{
  "image_size": 64,
  "vocab_size": 15,
  "encoder_norm_position": "pre",
  "encoder_activation": "gelu",
  "encoder_fused_qkv": true,
  "encoder_qk_norm": true,
  "encoder_parallel_block": false,
  "encoder_widths": [48, 96, 192],
  "encoder_kernel_size": 3,
  "decoder_width": 320,
  "decoder_drop_path": 0.05,
  "optimizer": "cautious_adamw",
  "final_lr_fraction": 0.01,
  "weight_decay": 0.2
}
Rows from block 6 of the image encoder of a small encoder-decoder image transcriber, named by matrix and row number. Rows with one number belong to one neuron. Each number is 200 + 40 x the weight over its row's rms, rounded and kept within 0 to 999. All counts start at 0. After the name is the row's rms in percent of the matrix's.
Before each neuron's rows are labels from the 100 images, of 14848, where the neuron reaches its highest value: "top examples" is what is common among them; "lies over" is the class under the peak. Only what is clearly more common there than usual is listed. The data: analogue clock faces.
# fc1: MLP up (encoder.blocks.6.mlp.fc1.weight, 1152x192), inputs 96-191
# fc2: MLP down (encoder.blocks.6.mlp.fc2.weight, 192x1152, transposed), outputs 96-191

top examples: dark face; hour 8
lies over: face
fc1.487,084,169,177,230,123,207,134,99,275,232,186,128,213,133,277,207,258,223,175,211,185,207,245,215,131,159,206,227,134,174,216,136,153,160,121,221,209,168,259,189,136,256,132,236,249,184,154,226,159,186,198,196,155,265,231,190,217,291,208,263,222,203,178,212,211,227,154,239,268,205,214,173,218,143,238,201,135,232,248,158,194,129,198,141,184,178,199,132,166,262,120,177,279,253,192,214,211
fc2.487,075,145,219,184,232,234,182,278,195,158,147,204,221,240,162,215,172,143,192,244,274,213,217,171,190,252,223,179,192,143,234,293,147,275,123,251,174,160,173,198,222,268,222,196,123,168,199,223,112,167,176,173,175,164,221,247,249,246,244,140,180,209,236,158,170,144,275,174,121,237,218,174,188,238,170,157,286,196,236,255,220,196,208,252,249,168,156,128,195,191,203,193,79,241,209,197,227

top examples: dark face
lies over: face
fc1.271,100,177,140,293,108,216,95,155,196,160,234,174,195,211,248,249,252,250,206,221,74,211,240,213,174,150,135,175,98,168,176,135,156,163,209,188,240,205,224,202,140,193,166,213,186,170,236,249,179,273,179,265,223,285,232,140,205,237,92,326,252,230,267,200,197,181,132,174,275,146,141,187,220,170,209,148,197,162,204,214,158,158,201,186,209,211,245,226,220,229,181,201,226,193,197,189,212
fc2.271,096,222,204,95,295,216,246,184,222,242,221,187,294,171,241,216,229,185,188,204,311,155,234,238,217,206,203,193,262,188,216,219,162,322,271,192,138,157,213,196,164,126,230,219,223,210,237,218,185,84,241,194,203,186,182,234,191,224,287,93,183,230,194,176,176,187,225,202,103,286,202,177,173,282,214,194,178,188,180,192,210,269,225,185,179,206,185,160,177,243,241,193,104,187,120,258,234

top examples: hour 12
lies over: face
fc1.210,099,141,203,254,134,221,146,149,204,198,248,213,199,213,207,201,185,193,164,193,114,215,239,213,203,183,193,238,117,145,236,221,146,107,162,189,264,152,176,195,118,214,171,190,258,225,254,227,159,238,170,251,164,287,256,199,221,259,144,302,205,215,191,254,250,215,190,210,275,147,143,183,224,131,178,204,152,200,222,185,213,152,136,201,197,187,184,240,213,160,184,141,278,206,180,128,180
fc2.210,096,154,197,119,279,176,210,157,183,174,191,216,218,228,196,174,179,171,159,248,300,188,207,183,222,234,219,249,270,176,187,224,163,321,176,223,104,231,155,197,236,166,224,262,215,221,176,221,221,115,184,183,164,146,243,213,206,162,323,159,168,184,211,203,185,197,289,228,105,290,179,215,181,279,155,232,233,198,205,223,187,237,201,218,170,156,246,196,212,230,232,202,79,220,156,238,190

top examples: hour 1
lies over: face
fc1.335,080,130,127,262,179,178,123,178,267,170,216,171,180,245,250,270,216,136,144,193,204,221,224,180,132,122,173,147,129,177,229,189,151,227,222,192,263,215,239,213,130,212,208,226,245,214,187,217,97,186,204,206,142,263,228,203,235,232,157,206,171,270,218,131,158,258,209,225,287,187,121,184,219,169,169,163,169,145,220,198,168,171,181,165,211,141,163,166,179,198,181,161,198,176,156,171,241
fc2.335,075,276,181,194,255,205,260,294,203,257,251,251,216,181,162,198,195,168,157,214,307,192,165,161,177,231,242,238,201,213,205,183,179,293,108,161,178,155,250,129,234,157,167,185,165,170,202,144,255,103,179,188,175,180,263,228,208,234,284,134,217,217,208,140,216,208,195,190,127,245,150,192,207,182,162,136,297,123,191,176,194,191,224,223,206,204,186,223,159,159,199,248,139,234,203,196,248

top examples: dark face
lies over: backdrop
fc1.728,078,253,238,242,231,188,195,176,157,206,241,234,220,149,171,153,247,251,223,136,263,272,182,200,102,189,170,239,270,204,172,259,231,187,231,269,208,162,253,195,154,230,201,221,246,182,147,215,190,141,192,182,201,179,217,241,154,271,293,248,142,247,174,234,215,192,240,171,195,223,170,223,193,250,273,263,196,240,186,203,226,239,252,202,168,140,156,198,180,271,215,156,259,158,224,197,131
fc2.728,079,157,231,184,149,157,194,142,189,154,164,220,282,147,197,148,188,168,257,143,171,196,190,214,224,170,65,191,221,174,199,247,165,153,103,207,220,194,195,173,159,178,152,249,255,260,205,127,208,163,222,193,190,256,267,254,172,153,174,207,182,202,245,227,144,196,176,167,156,242,215,204,111,157,157,165,136,135,264,231,243,101,195,165,213,174,207,256,229,244,261,246,155,204,179,168,183

top examples: square case
lies over: backdrop
fc1.502,134,203,171,161,264,206,263,235,248,261,172,210,271,283,239,177,220,188,215,221,270,225,153,176,195,257,272,241,276,223,200,213,261,310,295,188,134,186,187,155,231,182,172,240,226,239,166,214,189,169,195,217,262,178,138,219,163,218,248,159,225,157,203,259,168,177,167,214,156,227,254,230,238,280,246,196,207,222,166,269,256,219,225,211,162,137,222,211,257,271,150,149,153,182,200,247,196
fc2.502,135,212,194,102,237,194,135,212,228,191,213,204,185,226,181,238,207,189,188,139,264,183,217,203,186,291,186,196,217,171,185,176,192,112,166,180,304,199,217,229,209,199,218,219,211,211,217,186,195,252,189,209,209,183,146,220,185,222,205,155,180,169,181,214,184,225,166,223,306,204,222,180,111,143,166,209,139,174,230,190,177,246,199,154,154,213,203,231,223,191,307,190,261,229,206,83,191

top examples: hour 4; hour 5
lies over: face
fc1.656,082,95,142,216,149,194,79,138,283,237,187,205,167,158,167,237,191,191,165,225,95,236,171,232,188,150,172,215,165,163,205,218,212,161,160,163,232,239,213,203,206,217,130,215,294,196,167,242,142,265,191,191,144,272,237,198,276,265,129,155,206,206,187,184,175,229,159,229,249,194,129,181,209,165,234,258,128,167,212,215,247,157,209,174,219,217,260,166,176,246,149,225,301,181,179,143,175
fc2.656,074,192,182,150,257,202,229,212,206,245,218,223,260,230,214,226,186,195,152,234,315,183,131,214,184,226,184,171,244,207,209,218,166,339,127,217,179,142,127,280,210,246,238,172,178,196,249,263,189,146,172,211,225,108,162,151,152,196,267,146,180,223,212,200,210,145,197,211,147,257,220,199,246,194,222,222,274,179,206,241,165,294,187,201,232,282,206,247,196,208,214,239,108,175,176,250,167

top examples: hour 12
lies over: face
fc1.717,097,188,148,275,117,209,113,159,215,158,187,220,222,221,174,216,244,244,163,197,86,215,225,158,230,157,163,198,108,139,231,190,196,153,144,225,244,175,185,196,184,216,227,219,208,163,197,243,194,313,181,191,227,252,234,138,253,212,126,275,190,247,205,160,254,217,177,213,275,103,142,151,217,181,211,177,177,147,197,177,162,146,194,241,182,242,185,188,180,160,186,157,258,173,221,163,173
fc2.717,094,129,176,101,289,219,176,237,202,249,228,148,316,160,201,241,229,214,189,211,341,216,198,173,225,209,229,189,266,207,210,189,214,334,270,184,175,226,178,205,167,224,220,231,202,150,195,240,247,103,199,218,223,118,186,194,223,224,330,178,257,156,180,231,218,195,252,208,130,250,248,195,215,254,187,159,170,193,182,211,183,271,188,161,223,161,213,174,231,199,164,158,91,206,165,247,164

top examples: hour 2
lies over: face
fc1.288,076,200,117,244,164,214,106,204,228,233,202,162,160,241,183,206,214,170,203,191,173,233,244,141,139,242,236,253,248,164,144,197,171,155,193,208,147,275,162,211,175,211,184,225,176,228,170,210,130,199,205,236,231,192,284,177,200,258,200,235,194,235,234,123,152,236,198,140,282,247,191,136,119,237,126,259,168,225,184,115,204,237,135,139,204,139,176,151,247,255,191,191,194,211,176,197,221
fc2.288,073,229,206,83,236,211,241,172,146,147,151,141,202,178,204,168,218,160,233,282,256,239,222,188,193,204,290,179,145,158,237,234,154,310,227,264,190,229,121,217,117,235,231,206,171,131,249,230,230,102,250,211,245,201,227,155,161,195,233,160,124,208,186,161,144,264,222,214,173,229,204,250,231,252,193,154,198,203,188,146,247,218,231,132,247,230,197,157,202,241,220,140,99,156,174,192,168

top examples: minute hand past 1; minutes: 5 to 9; hour 1
lies over: face
fc1.519,084,157,215,304,190,229,100,107,247,191,258,145,178,126,196,236,271,229,176,184,68,246,213,225,238,180,154,180,173,152,194,213,183,191,192,186,215,185,175,219,144,213,201,275,283,180,143,207,133,247,245,189,148,225,234,225,179,219,151,178,230,236,236,219,205,225,225,185,225,206,225,187,228,225,213,211,131,183,246,175,229,208,151,198,245,173,154,222,178,179,169,234,238,164,197,196,237
fc2.519,081,128,209,178,245,161,205,181,146,195,202,224,263,215,162,202,203,164,240,236,354,238,224,167,186,201,230,170,273,198,179,275,211,314,135,154,141,180,217,157,140,212,141,245,162,179,198,238,231,168,199,234,234,160,202,162,172,207,301,154,200,103,257,231,193,205,278,236,132,224,195,178,223,178,210,198,225,214,247,169,183,194,158,227,171,235,222,167,200,182,255,171,96,214,154,203,181

top examples: hour 12
lies over: face
fc1.212,093,203,197,252,123,223,145,108,208,178,196,215,180,225,213,193,242,241,218,169,154,258,205,208,134,176,146,228,106,196,210,220,180,163,207,155,281,141,159,187,162,180,143,158,271,228,206,208,219,208,171,249,189,253,240,225,165,234,146,293,263,259,217,237,243,241,163,175,256,102,120,119,218,145,196,176,137,207,222,166,206,186,207,133,237,165,214,251,231,189,215,154,250,176,238,142,217
fc2.212,094,214,233,129,315,183,215,145,203,156,211,174,249,216,204,163,181,248,225,264,268,255,212,149,234,246,217,156,222,174,209,180,194,319,171,258,200,216,167,167,169,185,181,219,203,239,153,178,224,133,169,226,234,70,132,162,187,150,321,160,244,172,187,164,216,235,278,165,134,324,171,232,186,290,190,200,226,167,238,184,162,230,201,179,237,225,259,221,223,186,194,178,109,198,162,273,242

top examples: hour 1
lies over: face
fc1.754,072,205,181,248,238,219,141,230,186,159,178,253,219,226,171,186,144,234,147,137,188,220,211,181,105,154,208,174,184,170,224,211,125,194,203,193,195,150,189,193,168,217,173,158,227,177,126,169,216,190,250,164,112,262,144,209,138,244,273,211,160,240,210,231,228,231,113,226,272,263,251,233,197,179,207,181,237,155,243,239,175,250,186,167,153,172,212,256,198,189,225,170,241,106,231,219,224
fc2.754,068,176,133,106,223,204,261,149,190,197,156,158,159,206,129,193,200,229,215,244,195,159,152,291,144,209,219,160,170,263,210,155,256,214,211,255,231,168,170,208,150,235,120,164,220,210,192,152,240,233,196,223,236,104,95,151,196,196,217,208,255,221,130,243,225,225,215,129,154,296,194,233,218,222,191,239,268,252,203,253,195,199,174,227,243,126,262,187,209,198,164,201,178,264,267,271,198

top examples: hour 1
lies over: face
fc1.247,086,147,187,292,147,204,92,100,258,199,212,165,155,166,197,180,174,248,231,210,160,284,224,228,185,129,177,168,193,120,203,186,175,106,162,166,240,175,238,242,146,201,152,198,222,175,241,178,167,183,199,189,189,235,197,107,266,235,106,256,203,235,230,175,189,257,123,166,271,150,164,203,242,177,168,184,188,144,254,164,230,178,229,198,220,230,213,211,229,220,144,232,238,225,244,133,184
fc2.247,080,185,180,164,291,222,239,181,200,173,202,192,248,214,155,186,213,233,207,256,279,219,163,186,167,261,283,184,204,230,247,211,209,308,161,161,167,171,220,257,173,204,170,247,143,204,218,230,194,158,245,184,177,167,197,165,176,170,276,117,165,226,252,239,169,141,206,217,111,298,154,198,231,209,167,158,233,169,231,174,208,262,223,195,193,251,168,222,183,204,196,187,78,185,273,243,206

top examples: square case; dark face
lies over: backdrop
fc1.479,118,216,142,226,196,213,167,201,173,175,184,275,211,155,151,205,227,206,228,201,193,153,166,256,262,269,230,236,344,161,235,199,251,224,175,204,200,224,260,248,253,134,265,218,191,223,194,229,158,174,159,249,167,184,158,152,139,163,158,199,105,209,205,172,135,212,247,226,168,177,231,288,165,232,274,179,202,177,173,216,191,170,180,185,187,160,181,239,152,250,171,134,176,193,181,259,177
fc2.479,136,120,203,224,99,217,102,178,220,190,198,180,228,226,218,205,205,207,200,258,241,197,189,212,183,262,236,225,186,225,214,170,177,150,211,128,140,212,164,207,120,229,179,186,220,184,122,216,176,354,215,238,201,265,201,209,202,211,174,251,187,176,199,202,167,219,136,167,143,177,155,208,225,172,235,175,71,152,239,210,198,273,181,176,201,209,204,223,220,194,302,222,50,221,162,192,203

top examples: hour 4
lies over: face
fc1.469,073,208,190,216,177,267,186,182,226,249,255,176,203,171,231,269,233,190,145,162,159,237,103,159,238,246,160,218,226,148,192,206,180,215,251,197,177,270,226,162,108,274,200,192,241,236,238,226,107,254,189,211,175,191,212,185,182,161,199,192,212,182,187,144,225,292,164,201,172,278,232,133,154,189,144,185,170,171,202,236,178,299,161,253,160,115,166,187,166,258,169,259,174,136,205,202,243
fc2.469,072,337,176,199,235,193,196,172,162,264,168,285,233,237,210,167,184,193,219,234,263,166,254,161,232,216,240,182,244,215,183,161,241,196,195,192,181,185,256,150,233,224,242,168,198,253,224,248,182,142,192,191,154,123,152,220,247,246,241,180,141,174,235,214,223,225,192,238,151,232,264,211,199,235,202,172,258,165,140,217,177,188,230,176,270,289,218,213,229,231,179,210,125,174,194,236,194

top examples: hour 12
lies over: face
fc1.375,081,210,114,273,116,257,93,102,154,218,189,159,142,200,186,179,159,279,232,152,90,226,236,216,179,175,184,243,140,220,201,161,224,95,192,175,249,222,210,223,199,181,143,206,215,191,229,212,143,278,222,243,234,209,183,171,181,185,140,239,276,214,259,213,191,209,125,181,258,169,187,208,260,127,163,225,127,161,197,184,197,168,211,181,216,268,217,205,248,221,161,168,259,195,181,140,237
fc2.375,083,188,152,154,275,169,210,238,223,237,175,189,230,213,201,215,186,221,186,233,274,219,218,254,223,295,225,229,228,219,227,205,206,289,181,229,133,192,192,188,188,229,169,196,251,176,185,219,262,145,194,186,198,83,146,185,245,135,314,91,174,213,205,234,183,180,257,173,155,256,184,238,172,248,179,187,196,216,225,163,200,246,195,192,169,180,187,208,205,183,231,228,140,197,197,226,235

top examples: minute hand past 12; minutes: 0 to 4; hour 12
lies over: face
fc1.555,084,193,122,284,138,212,138,97,164,179,182,197,170,171,182,220,226,240,124,169,92,253,277,182,169,152,158,132,159,178,179,172,223,136,151,223,234,203,173,241,132,228,119,176,231,240,203,195,128,298,236,239,175,235,171,175,224,164,198,279,162,231,259,175,263,170,157,232,285,145,168,184,211,171,172,169,116,189,243,240,187,132,209,197,180,237,257,267,207,238,125,167,237,158,177,189,222
fc2.555,083,113,198,159,298,220,190,185,275,233,214,145,208,170,198,230,170,182,238,156,308,211,167,214,196,251,219,267,278,154,190,165,223,293,222,255,168,207,200,232,164,164,207,201,241,196,191,205,194,128,194,191,215,187,172,205,261,164,267,180,311,133,227,185,172,143,288,181,143,260,192,193,222,264,173,195,195,199,208,259,194,325,197,193,216,192,163,194,216,210,202,145,119,234,110,250,225

top examples: hour 12
lies over: face
fc1.245,095,230,192,267,156,240,115,186,150,154,213,202,213,263,144,163,233,271,167,241,166,220,208,210,192,234,223,152,198,228,252,171,166,267,225,183,239,163,199,219,284,160,144,157,246,173,130,226,192,208,258,223,227,166,136,147,201,197,238,166,222,197,250,315,181,182,182,197,163,145,157,215,247,221,240,211,186,165,152,217,229,226,136,212,188,135,208,142,207,243,225,156,259,203,205,138,215
fc2.245,098,104,251,299,246,175,155,218,232,205,198,257,274,169,177,146,188,168,209,192,281,205,195,209,179,189,134,183,305,192,206,154,201,184,184,155,164,191,184,172,140,226,211,227,223,200,207,206,214,119,168,266,190,209,135,186,177,184,268,103,157,210,221,199,217,215,348,261,261,168,194,226,163,261,217,173,227,237,253,178,180,265,172,255,177,196,207,224,227,171,254,257,187,228,190,236,222

top examples: hour 12
lies over: face
fc1.446,112,216,198,274,91,228,124,105,239,212,196,168,153,198,186,188,231,200,229,157,89,226,228,214,179,148,188,200,107,125,221,189,166,136,176,160,229,153,177,215,129,172,217,223,221,215,241,208,193,234,213,188,208,267,198,178,229,203,140,301,264,218,224,174,243,202,184,147,306,135,146,172,238,146,189,227,165,177,216,203,197,176,166,182,224,228,213,232,181,212,146,164,277,240,203,179,233
fc2.446,114,195,162,152,303,204,277,179,166,212,231,235,243,193,193,175,198,191,174,237,317,181,164,207,241,275,272,209,290,232,195,216,235,318,207,216,107,207,249,169,259,202,176,226,165,201,206,176,186,142,161,201,209,146,170,219,199,221,295,124,164,185,230,214,172,149,282,179,108,299,197,206,169,252,197,183,211,232,224,163,214,238,171,160,170,175,217,213,234,211,190,221,112,210,215,252,204

top examples: square case; dark face
lies over: backdrop
fc1.407,098,215,231,119,196,185,185,206,201,202,262,278,232,173,210,173,228,163,234,201,272,256,179,158,171,262,216,234,256,240,167,200,228,245,232,178,188,271,217,214,201,234,191,147,215,235,184,107,126,112,164,218,188,276,227,178,115,194,310,125,127,205,245,237,234,191,227,246,220,278,261,227,213,155,216,173,155,192,216,202,151,226,246,240,207,110,194,175,229,251,230,256,117,181,231,201,229
fc2.407,082,158,225,290,255,146,228,239,192,181,225,245,239,177,202,223,109,172,201,236,263,209,226,170,233,173,236,233,183,227,174,243,205,192,198,233,196,199,187,145,229,177,208,181,162,223,221,146,214,149,236,307,163,201,129,218,219,183,174,284,187,139,240,184,267,187,273,147,118,264,179,168,193,235,235,245,220,282,233,183,153,197,212,249,187,224,174,188,229,180,172,186,222,185,198,262,232

top examples: minute hand past 12; minutes: 0 to 4
lies over: face
fc1.31,116,150,196,197,217,215,213,123,141,242,200,179,217,204,212,152,246,170,226,185,251,154,191,163,230,204,234,188,303,274,198,199,211,260,254,208,239,192,265,110,263,138,233,167,173,207,130,203,195,221,212,153,163,143,210,233,161,154,180,113,95,213,194,259,170,169,232,251,107,230,205,241,196,247,221,235,225,135,200,217,218,248,153,233,232,166,155,240,178,241,230,218,226,214,217,275,206
fc2.31,117,162,163,221,147,200,18,209,219,193,178,226,223,202,168,191,222,181,173,346,117,170,182,247,185,121,257,183,48,211,166,159,207,194,221,153,163,185,195,218,227,194,237,204,205,223,195,239,202,308,211,185,176,210,212,222,224,236,157,278,165,205,173,243,189,225,217,206,159,146,130,185,176,176,227,210,179,177,203,198,229,198,185,218,198,180,211,165,220,177,359,165,153,166,256,278,165

top examples: hour 4
lies over: face
fc1.603,078,185,166,219,161,163,98,102,235,240,156,191,150,193,240,197,235,123,204,193,139,164,150,130,204,174,199,252,227,225,233,154,205,168,151,140,227,180,235,202,221,238,105,199,191,240,142,245,146,170,153,222,203,247,270,250,171,159,162,158,168,244,195,161,222,223,247,248,182,188,164,171,224,259,156,198,146,128,151,197,209,223,175,172,249,222,257,155,206,196,214,195,206,241,155,192,137
fc2.603,074,231,227,170,246,168,329,218,204,206,259,256,109,220,222,178,253,195,186,223,273,149,149,273,171,283,213,171,185,203,233,108,268,284,233,259,181,243,168,145,228,197,193,204,174,245,217,231,206,116,157,236,195,231,147,193,237,164,238,132,149,267,184,262,181,210,230,175,191,258,167,192,172,274,241,219,188,187,243,238,241,212,224,189,202,194,212,167,232,166,247,137,126,201,187,201,253

top examples: minute hand past 1; minutes: 5 to 9; hour 1
lies over: face
fc1.34,079,196,233,229,147,196,102,117,176,201,166,218,143,185,253,234,175,227,223,149,194,228,171,161,187,208,145,229,165,236,246,157,176,231,237,232,214,195,243,192,163,198,100,199,174,199,201,222,193,252,215,170,224,233,222,157,259,265,133,223,259,238,204,183,176,249,192,211,244,171,175,163,220,236,179,245,161,147,158,213,194,261,160,209,231,140,167,168,207,198,197,196,189,160,145,146,231
fc2.34,076,216,211,141,308,251,302,233,169,274,200,206,237,245,217,156,133,194,213,172,174,203,196,243,131,251,205,209,186,264,205,258,183,274,208,137,211,170,213,238,154,187,167,198,210,192,165,155,155,176,157,159,232,164,205,247,193,195,248,174,200,160,197,182,76,137,180,227,119,209,151,214,248,246,203,194,223,188,200,185,243,225,193,188,212,193,217,161,240,222,205,150,47,214,215,276,150

top examples: hour 12; minute hand past 12; minutes: 0 to 4
lies over: face
fc1.540,080,132,130,241,141,257,170,182,184,202,217,180,243,178,140,244,160,143,205,229,93,258,256,183,166,158,167,213,241,150,194,231,231,122,223,157,226,200,143,276,172,262,226,165,219,218,252,226,143,246,179,281,210,213,207,218,184,173,170,161,194,251,231,176,210,164,200,272,290,206,233,229,234,173,201,219,133,218,165,158,183,194,175,162,245,223,225,184,211,200,166,226,251,205,245,107,257
fc2.540,069,115,229,182,293,245,196,224,224,230,153,216,172,157,243,174,222,221,196,220,294,206,200,254,206,292,206,220,178,214,241,251,175,286,217,187,142,166,180,244,188,173,160,189,234,206,197,156,280,111,226,170,208,194,182,190,166,212,267,224,251,100,145,241,221,237,256,205,142,227,207,160,194,236,198,200,210,158,210,240,224,216,167,140,267,198,156,128,212,253,195,193,118,211,167,174,261

top examples: square case
lies over: backdrop
fc1.309,074,167,125,127,230,262,214,218,158,224,257,262,272,214,122,176,162,186,250,172,221,175,190,206,226,199,242,173,167,175,166,204,171,242,254,229,153,239,177,247,164,183,140,238,136,162,179,169,186,133,273,185,163,180,174,233,207,167,292,192,170,184,170,172,167,158,232,222,207,215,180,216,226,207,193,208,183,225,150,157,245,216,122,290,160,217,235,158,225,273,176,216,90,269,188,208,165
fc2.309,064,121,194,265,236,162,156,175,150,164,255,221,176,207,260,220,169,215,226,191,228,182,171,155,205,218,157,201,153,203,188,201,208,250,216,184,263,240,186,223,265,216,217,194,236,252,214,176,188,246,180,192,193,178,156,183,221,183,137,201,159,235,148,170,217,264,268,155,236,227,156,178,161,230,234,256,133,257,195,147,139,267,160,144,160,201,210,164,240,212,223,146,305,143,216,321,195

top examples: hour 1; minute hand past 1; minutes: 5 to 9
lies over: face
fc1.320,076,228,206,258,216,230,100,152,196,226,138,189,223,239,242,160,183,173,95,218,171,207,249,235,238,185,161,201,238,216,203,212,207,142,238,217,205,158,190,157,198,208,202,185,262,188,226,202,181,241,191,151,157,242,213,165,204,231,202,164,222,273,274,131,141,246,182,166,293,174,154,132,239,236,171,253,184,152,196,184,213,247,243,235,185,213,155,264,160,191,204,221,184,228,158,130,187
fc2.320,073,122,167,136,278,189,274,222,154,207,190,100,223,206,189,208,149,183,160,185,234,212,160,233,191,238,195,232,243,266,242,206,159,254,158,138,217,208,245,158,144,184,232,193,151,165,246,242,230,178,170,289,125,104,235,223,176,147,260,192,192,213,155,209,223,179,163,239,133,185,264,170,247,153,158,249,237,143,227,153,232,297,199,220,161,148,243,170,262,165,213,218,185,222,179,265,197

top examples: hour 1; minute hand past 2; minutes: 10 to 14
lies over: face
fc1.315,080,172,146,255,160,151,157,152,161,162,168,186,178,246,160,206,160,213,251,169,113,196,187,174,178,261,112,184,214,196,213,207,211,134,142,203,207,254,139,222,167,179,213,190,245,241,201,186,178,198,196,240,168,179,178,161,146,228,264,227,156,224,189,225,177,174,284,170,191,167,239,167,232,245,234,211,159,159,168,232,155,231,170,154,149,193,174,231,229,299,133,190,275,238,202,139,161
fc2.315,072,155,178,142,220,242,239,240,215,167,153,292,296,248,243,180,184,206,228,125,227,238,202,208,159,190,286,214,129,216,164,211,243,271,250,279,118,204,203,194,272,197,231,232,180,225,229,190,156,136,170,170,146,150,220,203,191,183,249,160,244,171,231,190,170,148,228,211,155,280,202,234,139,292,138,205,162,178,230,202,215,199,195,165,155,204,216,140,236,163,264,141,152,256,167,271,222

top examples: four ticks
lies over: face
fc1.340,106,162,151,148,273,223,187,261,184,178,192,180,135,221,238,207,215,255,211,235,169,168,162,212,173,181,234,155,258,184,145,153,230,208,190,184,114,242,239,168,203,183,171,186,123,174,116,247,239,186,252,145,224,204,126,212,263,217,264,198,173,207,223,230,84,228,143,225,190,147,212,228,175,232,215,257,241,219,166,167,212,249,205,240,144,121,159,113,172,222,190,189,126,202,184,207,232
fc2.340,105,186,209,244,303,193,201,197,196,236,171,167,151,198,232,219,196,216,193,120,132,189,217,270,200,257,142,195,234,152,223,231,195,210,259,285,282,192,188,223,245,216,203,184,193,199,121,217,186,120,196,194,152,121,123,188,176,232,214,64,102,239,196,243,128,245,200,195,228,263,266,201,142,222,195,216,259,206,200,177,199,105,169,173,216,175,174,187,180,214,289,203,274,172,212,317,221

top examples: minute hand past 9; minutes: 45 to 49
lies over: backdrop
fc1.664,108,155,161,180,239,172,178,177,204,233,165,249,165,248,168,216,218,204,225,203,220,143,231,214,140,239,241,170,193,162,180,232,249,262,170,177,146,204,186,184,162,242,238,185,178,242,154,251,192,166,229,176,206,192,237,181,233,214,245,195,148,183,178,195,152,165,220,234,199,222,145,247,223,270,216,253,194,127,207,236,219,225,165,200,172,129,178,228,210,192,201,187,172,208,290,252,223
fc2.664,106,171,248,137,149,196,248,147,190,197,204,287,212,172,202,225,190,163,196,85,114,199,213,174,250,178,182,215,209,146,229,200,178,236,182,143,180,185,184,207,173,154,204,201,153,171,238,194,135,159,184,163,200,132,173,172,196,162,197,168,182,255,219,214,242,185,202,241,269,270,278,174,226,174,209,195,159,130,153,187,152,168,177,237,174,202,261,208,181,186,166,196,220,247,230,218,214

top examples: hour 1
lies over: face
fc1.672,084,123,209,192,160,213,114,145,217,238,179,123,222,245,179,234,253,264,217,138,130,290,230,170,145,217,157,212,146,202,258,171,131,202,158,232,153,146,183,237,154,265,146,174,238,152,216,227,219,238,156,232,162,271,194,203,165,248,181,231,255,226,242,186,236,216,218,260,270,156,216,208,220,143,204,174,142,202,188,173,163,162,201,206,205,169,180,212,175,235,160,144,211,159,160,136,259
fc2.672,091,124,225,185,200,183,178,260,207,238,151,242,298,225,233,226,160,184,159,218,286,187,226,173,237,218,220,202,231,255,171,271,191,270,184,195,187,194,252,228,217,173,219,221,204,195,141,176,234,115,244,234,196,107,170,202,264,180,301,150,204,175,235,226,204,210,250,170,121,240,246,143,214,236,197,206,248,259,203,150,221,239,223,178,189,164,189,187,227,205,236,167,159,194,156,326,195